Rows from block 2 of a small multi-label audio tagger, named by matrix and row number. Each number is 50 + 15 x the weight over its row's rms, rounded and kept within 0 to 99. All counts start at 0.
After each channel's rows are labels from the 100 clips, of 14976, where the channel reaches its highest value: "loudest" is the band of the loudest frequency at the time of the peak. Only what is clearly more common there than usual is listed. The data: synthesised imitations of 52 everyday sounds, one a clip.
# conv: width-5 conv, stride 2 (model.blocks.2.conv.weight, 288x240x5, each kernel summed), inputs 0-79

conv.67:33 18 50 29 52 73 43 51 99 29 49 41 47 61 43 25 69 53 55 46 75 83 56 58 47 50 12 56 46 48 46 74 54 61 58 72 63 24 38 61 48 51 66 57 41 67 33 60 67 56 64 47 48 66 33 50 39 57 79 73 41 52 49 57 39 41 52 49 39 40 47 49 48 28 60 37 39 60 58 53
loudest: 250 to 500 Hz

conv.191:40 45 30 78 52 54 59 37 65 43 81 34 44 48 73 51 43 84 37 54 44 60 00 45 70 63 71 62 19 61 78 55 56 62 31 52 66 38 44 40 58 51 45 47 38 58 31 42 45 42 62 62 55 46 27 62 55 27 51 40 48 48 34 40 33 49 76 35 27 59 47 47 55 55 41 67 47 34 39 60
loudest: 4000 to 8000 Hz

conv.246:48 76 35 60 51 58 53 40 33 65 51 71 42 70 56 49 38 47 63 53 68 52 32 50 41 35 79 39 45 48 55 64 40 66 46 44 64 87 42 66 23 62 41 61 58 35 07 65 30 56 30 25 39 41 30 44 50 49 54 32 23 34 63 48 24 43 47 58 50 65 53 60 57 37 22 46 25 60 49 60
loudest: 500 to 1000 Hz; 250 to 500 Hz

conv.12:46 48 49 32 67 47 49 41 17 67 99 91 67 38 46 57 52 49 29 59 44 41 24 36 43 57 16 55 58 27 70 99 53 46 44 64 45 51 31 88 63 28 42 32 28 39 44 40 58 38 37 42 62 56 57 51 33 35 54 39 76 80 56 81 32 52 53 52 50 71 48 21 55 27 51 42 59 55 60 37
loudest: 2000 to 4000 Hz

conv.217:59 47 82 38 31 43 03 10 36 56 57 36 60 46 42 56 34 36 41 47 51 35 70 69 47 32 31 39 57 61 54 00 44 56 64 11 73 77 33 60 51 46 59 62 78 37 51 25 60 58 68 45 74 64 49 66 15 54 33 59 50 43 54 62 36 38 11 51 32 64 49 84 50 38 55 34 68 39 32 56
loudest: 2000 to 4000 Hz

conv.54:50 30 69 37 51 34 91 50 20 43 73 59 69 52 34 42 57 58 74 40 54 60 35 48 42 47 87 35 54 52 78 12 38 37 63 40 53 68 70 49 53 55 81 41 49 49 39 39 55 45 50 54 58 59 46 49 64 57 38 39 61 15 63 63 48 25 58 46 47 58 26 46 50 16 52 46 37 13 66 44
loudest: 500 to 1000 Hz

conv.76:49 45 61 33 36 68 67 52 33 65 44 72 58 37 66 55 51 35 32 57 66 44 46 41 58 64 77 63 50 52 35 61 51 57 67 60 59 65 99 54 27 49 49 77 46 64 73 47 67 58 53 62 52 42 46 58 17 29 63 58 57 53 31 40 54 55 48 41 54 48 52 44 52 46 81 63 34 42 57 72
loudest: 2000 to 4000 Hz; 1000 to 2000 Hz

conv.66:37 41 48 39 40 63 43 52 72 30 46 59 56 65 55 60 53 77 81 35 36 18 32 79 65 45 57 53 35 36 45 84 59 51 61 65 32 54 65 34 64 29 50 37 51 50 63 64 32 33 42 52 27 63 29 61 40 64 32 51 68 71 75 47 59 75 54 54 64 63 38 43 33 59 52 42 69 30 41 25
loudest: 500 to 1000 Hz; 250 to 500 Hz

conv.14:68 48 60 72 36 35 57 54 79 60 54 88 69 73 29 55 51 64 60 62 40 61 62 37 37 24 86 41 32 43 62 66 40 62 60 42 44 61 58 43 47 51 48 20 32 51 71 47 18 46 15 47 58 49 27 80 32 37 61 45 51 74 62 67 56 37 66 42 49 69 41 47 57 50 27 60 72 37 57 28
loudest: 4000 to 8000 Hz

conv.245:29 48 53 31 40 55 24 53 52 45 34 24 67 46 37 37 56 41 75 67 39 31 48 65 76 52 19 54 58 70 51 00 20 51 37 28 33 45 52 23 62 63 85 72 44 51 42 33 38 60 56 34 38 35 45 34 45 62 39 47 66 19 48 56 55 58 24 51 81 85 38 40 51 52 68 37 46 40 59 52
loudest: 500 to 1000 Hz; 1000 to 2000 Hz

conv.86:35 73 56 52 50 75 75 34 23 30 76 40 50 53 41 63 29 77 49 63 38 56 63 84 49 44 52 61 44 46 55 52 32 51 56 72 35 63 64 51 60 55 50 50 70 47 29 40 57 54 54 62 45 51 48 50 39 83 72 55 65 91 50 41 52 39 47 49 64 52 61 44 39 56 70 49 51 65 61 44
loudest: 500 to 1000 Hz

conv.200:49 77 44 65 43 62 19 37 65 56 63 38 41 64 57 75 57 93 40 61 41 65 60 52 29 45 17 74 62 37 47 47 34 29 59 82 66 43 84 47 58 43 36 63 52 53 48 55 61 42 50 59 58 37 47 62 52 45 61 65 76 67 28 70 46 67 67 58 49 42 61 49 80 43 44 46 60 77 69 48
loudest: 500 to 1000 Hz; 1000 to 2000 Hz

conv.92:51 30 60 74 57 40 40 50 62 76 25 25 49 63 51 59 29 65 59 68 46 45 47 28 42 64 37 32 46 26 42 92 71 17 75 51 52 99 27 46 41 73 40 31 67 25 33 66 54 31 42 66 52 62 48 32 61 40 42 46 53 56 59 62 41 70 62 39 70 52 36 61 42 41 33 71 58 68 30 44
loudest: 500 to 1000 Hz

conv.81:38 54 66 70 48 65 37 37 76 64 54 50 52 42 43 49 53 43 48 56 42 53 42 48 72 54 20 46 45 72 19 21 49 70 48 63 47 09 53 59 37 73 59 83 31 49 36 69 55 47 54 77 54 72 29 41 65 31 48 63 52 30 62 66 44 29 37 49 53 45 42 24 55 10 57 47 61 44 37 61
loudest: 500 to 1000 Hz

conv.171:65 45 53 29 49 36 58 61 07 56 58 55 62 38 49 36 52 37 61 37 57 51 27 20 50 45 99 65 68 60 49 44 47 14 34 60 85 43 56 38 48 71 38 65 45 62 56 42 34 57 47 41 57 59 22 34 52 54 44 17 40 54 44 45 43 61 53 38 65 52 50 35 31 42 41 25 33 56 58 48
loudest: 500 to 1000 Hz

conv.220:91 84 73 61 59 41 52 47 46 75 35 63 56 45 34 42 37 42 40 55 53 31 61 46 21 48 43 65 50 46 14 34 43 45 58 62 63 60 86 39 52 87 56 48 37 78 30 88 57 49 65 44 33 65 61 53 52 27 45 57 52 46 52 49 49 37 50 30 50 59 42 60 47 70 45 43 56 30 57 60
loudest: 250 to 500 Hz

conv.37:45 53 40 60 47 37 57 69 26 57 18 61 70 67 48 25 52 56 40 40 49 45 28 58 55 61 28 49 65 35 51 38 61 52 57 32 34 99 79 11 55 34 40 62 45 44 46 34 59 30 35 31 48 62 59 63 64 47 59 48 59 49 63 37 58 59 55 65 57 31 52 40 63 77 66 85 53 57 61 65
loudest: 2000 to 4000 Hz

conv.107:15 41 34 48 54 60 55 44 80 55 40 54 49 46 48 60 44 44 66 46 42 50 29 41 24 59 70 23 46 53 60 44 33 41 45 69 36 14 39 68 50 71 42 47 46 68 71 81 32 57 49 49 36 41 50 50 51 57 61 61 41 35 30 43 63 18 62 41 53 40 37 38 60 66 36 38 65 50 65 53
loudest: 500 to 1000 Hz; 250 to 500 Hz

conv.241:61 51 52 77 45 46 49 39 28 79 05 31 42 47 52 55 47 50 28 50 51 44 33 47 40 49 96 29 59 66 30 50 33 57 40 61 49 44 72 42 69 44 51 42 63 37 68 51 94 42 57 70 34 42 55 55 54 63 60 52 52 55 34 28 50 60 48 47 29 33 53 27 28 45 33 62 60 41 45 50
loudest: 2000 to 4000 Hz; 1000 to 2000 Hz

conv.148:72 41 70 74 62 33 54 40 52 75 67 33 45 67 60 41 36 48 71 54 71 64 99 25 36 56 14 61 21 47 57 39 40 35 48 31 66 88 51 36 39 63 39 69 44 40 59 70 70 35 55 44 70 51 71 44 21 34 52 49 48 50 55 74 40 35 58 69 29 28 50 73 74 63 26 50 41 39 41 89
loudest: 250 to 500 Hz

conv.157:42 57 62 53 55 31 58 40 11 52 41 64 39 36 51 55 52 53 33 35 43 41 51 52 29 31 36 20 61 55 51 42 35 78 49 45 55 68 77 50 62 43 64 59 62 52 49 55 52 41 40 39 51 66 35 63 54 63 45 35 28 13 40 53 56 45 57 37 68 21 36 38 67 64 65 50 51 64 57 95
loudest: 500 to 1000 Hz; 2000 to 4000 Hz

conv.124:60 44 53 78 55 69 44 60 81 40 75 52 38 44 54 54 45 51 31 57 26 50 49 49 55 63 06 47 64 61 63 50 58 34 63 32 55 48 52 64 46 45 49 85 35 70 43 52 62 27 38 49 44 53 64 61 50 26 61 77 64 54 85 55 36 57 50 51 32 36 35 44 60 52 52 38 70 54 31 36
loudest: 500 to 1000 Hz

conv.225:58 31 48 43 41 32 29 58 39 64 63 79 36 59 48 49 56 38 53 53 48 42 41 55 87 79 19 64 44 46 46 59 43 38 51 54 60 51 25 85 56 37 51 69 62 50 60 47 50 42 62 41 70 56 61 45 53 49 73 57 40 57 56 48 65 24 71 34 25 45 66 80 24 37 35 56 65 67 71 48
loudest: 4000 to 8000 Hz

conv.277:60 43 44 62 48 48 36 54 44 30 66 43 32 52 44 55 40 31 23 54 44 48 81 66 99 64 39 58 28 44 52 65 48 61 57 41 57 17 44 47 57 48 34 08 53 83 39 59 52 57 19 48 73 52 64 51 81 23 42 38 46 51 52 85 65 40 63 53 63 49 57 32 21 67 70 72 27 47 58 42
loudest: 2000 to 4000 Hz

conv.89:60 33 30 52 87 40 76 52 78 71 60 25 33 49 46 72 41 43 63 38 51 49 36 66 28 51 61 42 57 51 77 45 28 47 69 50 32 51 44 47 23 61 76 58 65 46 48 76 39 58 34 47 40 34 66 45 42 68 40 68 50 48 43 47 41 84 43 51 74 30 35 20 53 78 38 46 47 31 43 46
loudest: 250 to 500 Hz; 500 to 1000 Hz

conv.23:59 45 37 65 35 40 12 45 51 36 77 61 69 42 37 40 53 46 44 33 46 37 78 37 18 56 90 43 35 50 71 39 35 43 54 56 15 50 40 80 50 57 47 39 39 38 54 42 45 44 28 47 46 44 63 49 32 60 64 36 56 65 74 72 39 52 64 47 57 51 66 43 42 50 31 61 54 46 41 85
loudest: 2000 to 4000 Hz

conv.39:26 62 51 52 53 64 52 43 88 38 29 33 54 50 66 44 60 59 41 54 49 53 43 35 66 45 37 72 32 72 33 25 29 57 67 46 49 44 64 42 48 38 56 99 67 71 64 44 47 56 60 52 57 44 43 73 38 57 70 41 42 66 65 39 47 54 60 38 66 44 50 41 40 44 68 44 68 60 52 66
loudest: 250 to 500 Hz

conv.36:65 52 27 46 43 92 27 46 31 22 24 53 72 65 67 43 56 34 63 63 46 41 38 47 43 56 65 72 51 46 54 83 50 33 48 38 38 11 67 69 40 29 56 19 42 69 38 15 13 39 70 42 55 45 50 60 54 41 67 91 62 61 28 33 64 53 50 48 46 57 51 34 43 43 20 52 50 18 37 47
loudest: 500 to 1000 Hz

conv.10:49 58 49 33 53 57 25 71 55 41 82 37 44 57 44 46 46 32 56 66 49 41 20 67 29 51 90 51 64 31 51 72 32 56 50 59 46 75 23 49 56 38 32 69 75 56 62 48 54 57 55 58 57 40 60 45 34 44 80 56 15 71 50 36 49 54 46 51 40 46 55 57 26 36 62 47 63 79 65 37
loudest: 250 to 500 Hz

conv.51:45 58 60 43 45 39 67 65 56 54 39 38 50 57 63 19 67 53 36 25 17 58 65 89 55 53 09 46 53 42 44 99 58 17 33 52 45 33 54 47 39 41 37 29 54 62 40 41 43 50 65 46 32 72 66 78 66 48 65 62 18 53 56 19 49 36 42 61 54 44 51 52 42 44 31 33 44 51 74 34
loudest: 4000 to 8000 Hz

conv.49:69 82 55 36 55 40 03 56 69 25 19 52 46 46 52 50 66 62 27 41 35 38 60 62 79 52 52 35 34 79 44 48 22 53 72 56 37 46 51 22 44 56 55 68 67 52 48 50 60 41 64 75 59 60 68 37 66 51 64 66 41 42 40 44 40 80 50 65 37 29 38 17 39 34 60 55 41 47 51 48
loudest: 500 to 1000 Hz; 250 to 500 Hz

conv.149:24 51 60 72 69 52 26 24 33 76 52 48 51 60 53 52 35 47 38 42 62 69 67 51 84 67 33 54 42 44 34 53 54 24 49 51 64 63 71 46 36 54 58 52 40 33 34 39 43 49 57 62 65 58 80 44 40 46 31 40 48 76 39 54 36 62 50 47 62 40 57 68 51 53 00 49 61 49 46 63
loudest: 4000 to 8000 Hz

conv.35:62 25 66 49 68 63 34 59 88 46 12 40 77 46 42 35 36 48 64 59 46 64 53 45 39 66 33 51 48 17 32 74 43 48 44 47 65 44 51 35 55 58 57 96 51 55 39 69 74 64 50 56 50 33 46 40 31 36 72 50 54 39 56 34 66 63 58 35 45 45 59 64 38 26 50 53 65 75 51 47
loudest: 250 to 500 Hz

conv.184:34 59 58 71 53 65 46 47 78 54 29 39 87 56 62 45 59 61 60 28 82 54 40 38 35 58 85 58 33 58 47 49 79 39 62 55 42 61 56 60 54 69 50 28 50 55 66 59 39 24 66 61 81 64 33 44 48 52 52 56 44 61 56 43 43 67 36 47 67 62 40 26 52 61 26 55 51 40 29 15
loudest: 500 to 1000 Hz

conv.256:65 59 53 75 38 48 64 50 53 27 45 49 45 49 39 39 49 58 47 53 70 33 11 69 67 38 23 56 83 39 67 47 69 29 34 44 50 97 41 39 42 67 58 44 42 24 38 42 28 66 40 63 29 64 28 61 54 43 38 55 58 39 64 65 50 62 31 32 64 64 63 99 47 43 76 38 75 45 55 50
loudest: 4000 to 8000 Hz

conv.2:67 99 41 70 80 48 56 45 92 57 53 64 34 65 50 59 52 70 44 62 57 55 43 46 41 23 02 61 36 38 60 70 34 27 53 63 60 45 67 62 50 49 31 64 53 37 39 84 81 43 50 46 50 45 63 65 64 61 50 79 40 44 38 41 34 60 56 69 50 69 46 66 52 73 60 32 37 52 36 31
loudest: 250 to 500 Hz

conv.103:62 68 65 38 51 33 28 53 49 22 27 31 59 48 47 61 74 48 46 32 59 33 29 67 47 46 75 56 49 34 63 27 57 73 52 69 54 62 67 48 37 51 47 46 96 74 37 62 48 53 64 52 46 28 49 50 31 41 51 27 49 36 64 39 74 74 60 47 46 42 33 68 59 69 73 54 57 23 50 46
loudest: 2000 to 4000 Hz

conv.58:64 67 50 35 56 39 45 27 39 53 48 44 58 71 37 42 41 64 55 37 47 30 21 58 56 46 48 58 43 32 45 33 80 65 58 64 55 34 61 67 46 62 39 41 36 69 74 29 51 45 53 39 46 44 39 39 42 57 48 37 57 27 64 66 49 56 49 75 45 20 49 45 50 66 38 78 29 40 44 44
loudest: 250 to 500 Hz

conv.248:55 26 40 41 48 51 79 58 67 19 12 42 42 44 43 27 54 58 61 68 52 61 43 54 43 59 44 58 44 53 73 69 66 65 50 45 28 60 65 41 61 41 53 70 44 53 27 64 74 53 59 62 78 56 63 59 62 34 51 44 41 29 48 51 62 36 58 65 67 62 35 32 34 21 72 19 54 51 54 62
loudest: 500 to 1000 Hz

conv.139:51 54 51 89 56 47 56 34 13 58 47 61 45 56 42 37 53 38 32 49 41 49 51 27 34 77 52 19 68 49 52 22 49 86 56 52 47 82 53 55 50 49 44 38 52 36 34 52 38 44 55 46 52 52 86 55 18 42 77 63 37 49 33 60 43 43 59 71 59 61 50 64 38 49 48 77 44 29 58 98
loudest: 500 to 1000 Hz; 1000 to 2000 Hz

conv.70:54 48 70 54 44 66 37 32 70 58 55 84 55 53 76 35 55 47 59 48 52 44 53 27 43 33 99 45 23 55 46 56 20 33 49 73 35 58 57 48 31 41 46 84 27 58 60 43 53 33 51 52 47 42 56 51 48 47 50 60 28 63 35 41 40 49 41 33 32 48 47 62 40 51 08 71 52 28 50 52
loudest: 2000 to 4000 Hz; 4000 to 8000 Hz

conv.11:55 30 59 71 49 24 45 29 59 60 70 61 30 49 57 54 40 47 33 42 53 31 41 37 25 60 99 42 43 37 44 99 44 42 56 34 43 80 47 72 56 53 48 29 55 53 61 36 24 31 41 54 64 44 60 27 19 50 45 58 67 56 39 58 42 45 54 42 63 42 47 28 27 45 16 89 39 19 31 33
loudest: 2000 to 4000 Hz; 4000 to 8000 Hz

conv.144:24 44 49 24 40 55 29 31 00 48 74 60 40 21 37 55 52 17 31 53 50 60 61 33 34 66 65 00 59 22 39 87 42 62 43 42 26 33 34 74 45 37 49 30 45 61 52 67 49 53 34 45 39 73 71 32 39 50 51 44 59 69 42 44 42 18 73 75 32 33 73 51 45 42 49 63 60 43 40 67
loudest: 2000 to 4000 Hz

conv.90:84 86 27 60 62 40 36 28 56 56 61 36 49 45 46 72 53 40 51 53 53 52 42 76 48 65 60 54 56 71 23 81 50 34 33 56 59 14 37 37 64 44 62 70 35 50 41 50 48 24 70 55 51 47 34 59 70 56 60 49 44 16 19 51 42 48 61 55 54 52 47 48 38 50 56 41 49 09 47 35
loudest: 2000 to 4000 Hz

conv.180:88 59 34 55 45 63 47 50 53 50 55 16 31 52 55 40 13 51 39 30 47 43 51 44 63 56 56 54 74 39 45 61 19 44 69 52 23 79 36 61 51 82 44 23 50 44 38 37 52 60 45 69 72 63 56 37 36 35 46 25 41 68 75 36 26 63 66 45 34 74 62 47 58 42 55 21 41 46 62 46
loudest: 2000 to 4000 Hz

conv.48:54 55 33 36 56 41 36 42 92 40 48 34 28 72 61 55 70 50 52 41 45 59 71 67 54 63 49 46 49 63 30 31 18 55 42 58 51 05 04 45 61 52 42 59 48 48 82 56 51 30 56 34 47 67 62 41 46 44 41 47 48 48 61 41 54 96 54 66 56 50 36 43 68 33 46 49 43 00 42 86
loudest: 250 to 500 Hz

conv.18:40 60 34 72 66 57 45 65 54 55 34 26 60 45 48 57 54 43 44 44 53 59 59 36 68 58 36 41 35 50 38 56 61 28 24 54 66 45 54 17 41 46 56 81 67 60 31 43 83 38 47 20 65 33 75 44 41 46 58 64 74 57 32 66 60 47 27 49 47 55 63 76 20 18 49 51 54 68 48 92
loudest: 250 to 500 Hz; 4000 to 8000 Hz

conv.33:52 50 56 29 72 52 48 52 07 42 98 70 38 47 55 48 52 55 34 54 49 45 61 54 47 36 53 44 36 13 64 99 54 44 68 59 51 19 43 45 51 44 53 20 48 53 45 67 43 53 28 34 88 46 42 36 41 46 48 58 83 74 43 48 39 43 85 77 34 37 37 21 69 56 53 62 62 59 51 27
loudest: 2000 to 4000 Hz

conv.96:59 55 60 63 56 56 24 43 38 45 56 50 42 24 44 34 40 45 75 48 53 61 46 27 45 67 39 37 55 48 46 42 50 90 68 72 49 55 11 45 67 16 50 45 20 53 30 30 32 17 54 58 62 54 55 52 57 32 64 38 28 42 85 66 41 47 70 42 36 47 52 66 42 49 52 50 70 32 44 78
loudest: 500 to 1000 Hz

conv.83:69 61 73 41 52 40 47 49 99 26 27 55 63 40 62 57 82 44 33 39 46 65 84 48 39 31 42 33 53 49 21 62 87 34 46 48 49 70 33 63 62 48 45 67 50 71 54 50 61 54 55 39 63 65 54 44 31 63 67 33 47 45 69 43 33 73 84 76 33 36 50 31 26 52 75 66 58 30 64 44
loudest: 250 to 500 Hz

conv.212:52 53 24 48 48 70 66 25 58 28 39 36 46 89 38 42 17 36 45 41 56 50 76 12 29 71 81 52 52 70 18 68 73 59 36 59 54 60 32 47 49 36 41 41 45 60 45 33 31 44 49 47 50 56 56 33 56 69 43 52 43 46 61 25 58 47 70 36 53 53 53 44 45 57 70 57 77 72 49 57
loudest: 500 to 1000 Hz; 250 to 500 Hz

conv.187:32 41 42 43 48 52 47 62 77 57 69 32 26 38 59 49 70 59 52 55 33 55 31 91 55 47 57 56 51 45 71 74 83 40 51 54 07 25 23 15 61 72 54 75 54 47 54 47 43 59 55 38 32 22 32 54 53 59 61 67 45 62 66 57 55 29 61 51 48 21 68 62 26 23 16 24 67 60 57 42
loudest: 4000 to 8000 Hz

conv.244:61 55 44 28 51 40 44 44 27 41 99 71 32 59 77 58 39 64 35 73 63 38 42 65 55 58 27 42 44 14 34 80 81 32 44 62 58 36 35 78 51 62 44 30 76 43 29 78 45 56 27 24 50 37 46 32 60 42 65 36 61 80 64 58 49 44 43 70 31 52 53 38 64 75 79 45 53 68 68 32
loudest: 2000 to 4000 Hz

conv.194:50 60 68 58 49 61 64 63 85 27 43 54 55 45 57 59 62 45 43 64 68 48 74 71 58 33 44 55 62 68 41 74 46 63 52 47 61 41 29 29 54 50 31 34 49 39 59 44 36 45 56 53 33 40 23 54 64 85 64 25 37 64 35 65 45 74 27 68 24 10 30 52 53 18 55 42 73 32 56 50
loudest: 500 to 1000 Hz

conv.105:50 64 34 53 53 35 37 67 52 34 45 32 30 60 52 55 61 60 30 57 56 29 68 54 63 51 53 38 68 27 48 59 47 62 23 40 60 30 45 63 72 44 56 30 61 44 57 33 39 40 53 44 42 45 58 65 54 53 33 37 18 37 67 43 38 44 45 48 51 64 52 50 57 62 49 57 51 55 41 76
loudest: 500 to 1000 Hz

conv.130:51 72 56 51 58 59 43 49 34 52 24 35 61 50 52 73 59 45 39 64 38 73 60 34 54 70 43 64 70 45 31 33 46 60 79 38 37 68 99 51 33 46 34 42 59 47 58 37 66 49 41 41 40 38 49 46 45 41 53 47 50 49 29 30 63 80 51 26 80 33 49 40 76 57 65 55 48 22 59 37
loudest: 2000 to 4000 Hz

conv.16:69 71 55 55 61 65 53 71 84 58 46 49 32 40 55 58 55 41 32 69 61 40 45 55 58 40 13 72 55 53 47 26 37 81 47 66 64 08 85 89 35 27 50 76 42 75 37 58 67 58 39 65 48 69 51 39 32 24 78 67 81 35 44 40 49 57 54 56 41 65 52 32 39 37 46 44 54 46 36 44
loudest: 250 to 500 Hz

conv.264:54 67 51 31 55 42 44 48 67 50 49 65 75 50 59 52 48 43 38 44 21 53 91 61 32 72 39 45 38 57 27 64 26 50 41 52 41 38 35 27 51 45 31 47 19 52 56 47 75 43 58 38 53 58 37 56 70 37 25 39 76 41 34 49 47 67 66 34 38 31 69 72 64 40 36 67 59 35 77 74
loudest: 500 to 1000 Hz; 1000 to 2000 Hz

conv.182:41 61 38 44 27 67 47 37 54 68 58 48 51 26 48 65 61 80 58 58 61 47 73 65 52 33 84 28 52 50 58 30 59 67 59 47 53 73 23 56 51 31 58 40 62 36 67 29 53 49 59 18 52 58 49 71 66 51 48 20 24 41 45 47 41 41 41 46 47 69 38 55 42 35 21 71 39 85 75 42
loudest: 500 to 1000 Hz

conv.41:29 65 44 24 31 34 66 47 44 67 41 46 52 46 49 58 49 51 52 61 56 45 43 44 23 50 30 55 74 44 51 81 75 63 60 62 79 22 49 46 53 50 48 33 56 61 50 40 62 59 37 54 53 61 43 57 48 65 60 63 58 76 60 27 68 65 48 45 44 59 32 12 76 40 45 39 53 30 37 05
loudest: 500 to 1000 Hz

conv.155:09 36 61 74 62 48 37 54 75 29 40 32 78 54 47 61 61 52 47 48 31 40 72 53 53 35 20 29 43 50 69 34 56 13 49 48 45 83 28 59 50 88 51 16 77 69 50 59 18 27 41 73 73 44 41 61 72 33 79 46 48 48 41 71 49 42 52 37 49 36 63 68 41 55 56 60 56 64 53 60
loudest: 4000 to 8000 Hz

conv.114:34 45 37 28 42 44 52 40 29 47 35 64 53 59 32 52 54 23 67 56 59 52 50 28 45 42 45 09 76 26 64 51 26 62 34 55 63 42 48 41 48 45 49 77 58 49 57 52 55 59 40 45 63 48 49 49 49 66 61 37 47 69 22 58 44 71 60 55 43 51 65 32 49 37 58 35 60 78 53 50
loudest: 500 to 1000 Hz; 1000 to 2000 Hz

conv.73:46 65 48 33 47 27 21 72 71 39 31 63 49 57 32 58 67 52 26 41 28 53 44 60 45 62 46 55 46 57 21 59 53 27 85 45 42 67 81 40 63 74 51 51 33 42 61 49 41 71 35 69 48 44 55 81 54 61 61 40 47 72 42 24 53 79 47 65 58 46 47 22 57 54 55 65 47 68 61 51
loudest: 2000 to 4000 Hz

conv.106:47 66 44 44 50 52 39 53 99 20 78 54 51 63 34 46 62 37 32 41 42 70 64 53 58 31 24 58 52 66 46 52 50 52 16 61 59 52 44 44 48 77 65 67 55 41 57 32 37 67 74 45 57 36 67 36 76 41 60 68 44 44 41 20 49 50 61 81 50 60 45 53 62 43 15 46 48 72 45 83
loudest: 500 to 1000 Hz

conv.141:73 37 68 54 44 67 55 51 75 67 09 56 71 55 44 72 58 36 75 47 62 59 66 64 48 61 26 52 33 34 66 44 42 74 22 38 57 44 45 41 40 44 55 60 57 43 42 39 59 68 33 34 49 49 61 60 42 45 60 79 24 40 41 43 76 26 50 46 56 37 56 53 48 38 42 57 51 40 64 44
loudest: 250 to 500 Hz

conv.177:50 58 42 44 43 63 39 63 53 53 40 50 50 30 35 60 58 74 40 63 43 27 40 61 65 37 00 55 34 36 45 87 30 83 58 48 45 41 40 65 70 33 42 43 66 67 36 37 38 52 49 50 37 63 13 52 24 13 62 44 72 56 43 42 22 31 26 64 39 38 56 50 71 67 67 32 70 84 72 59
loudest: 2000 to 4000 Hz

conv.175:15 73 51 56 62 55 63 41 72 19 45 45 49 42 55 52 50 46 60 49 57 54 34 52 51 48 48 53 49 54 46 42 59 65 33 41 22 03 39 45 33 23 49 79 60 32 43 58 59 53 39 59 46 36 36 61 57 32 39 39 42 41 34 25 45 91 43 37 56 59 70 65 72 36 81 62 45 40 48 53
loudest: 4000 to 8000 Hz

conv.259:36 73 64 30 40 49 31 43 54 50 46 30 48 53 54 56 46 59 39 41 49 25 42 40 64 34 63 45 43 53 33 88 49 40 41 69 46 63 37 73 58 59 23 79 41 57 32 71 58 62 39 66 29 49 60 34 46 49 75 45 45 64 53 57 31 49 31 31 47 54 77 65 44 43 35 51 47 49 48 75
loudest: 2000 to 4000 Hz

conv.108:82 52 45 36 10 49 51 46 25 39 25 70 52 35 50 58 40 71 46 43 46 67 66 50 09 67 77 51 35 65 43 43 28 48 34 39 68 36 28 72 54 70 47 55 47 45 59 38 39 54 78 17 40 21 59 39 68 46 18 46 28 21 30 55 57 60 57 29 44 43 46 41 43 51 47 63 53 64 44 34
loudest: 500 to 1000 Hz; 250 to 500 Hz

conv.32:47 83 52 28 18 31 43 52 31 35 58 40 75 56 57 54 41 53 50 67 39 67 48 83 52 63 51 38 53 66 01 44 74 60 57 59 40 57 53 43 29 60 60 51 57 49 23 80 74 63 62 43 47 46 38 32 67 70 49 56 62 53 44 30 57 56 62 50 34 49 43 55 55 90 44 81 46 34 41 55
loudest: 250 to 500 Hz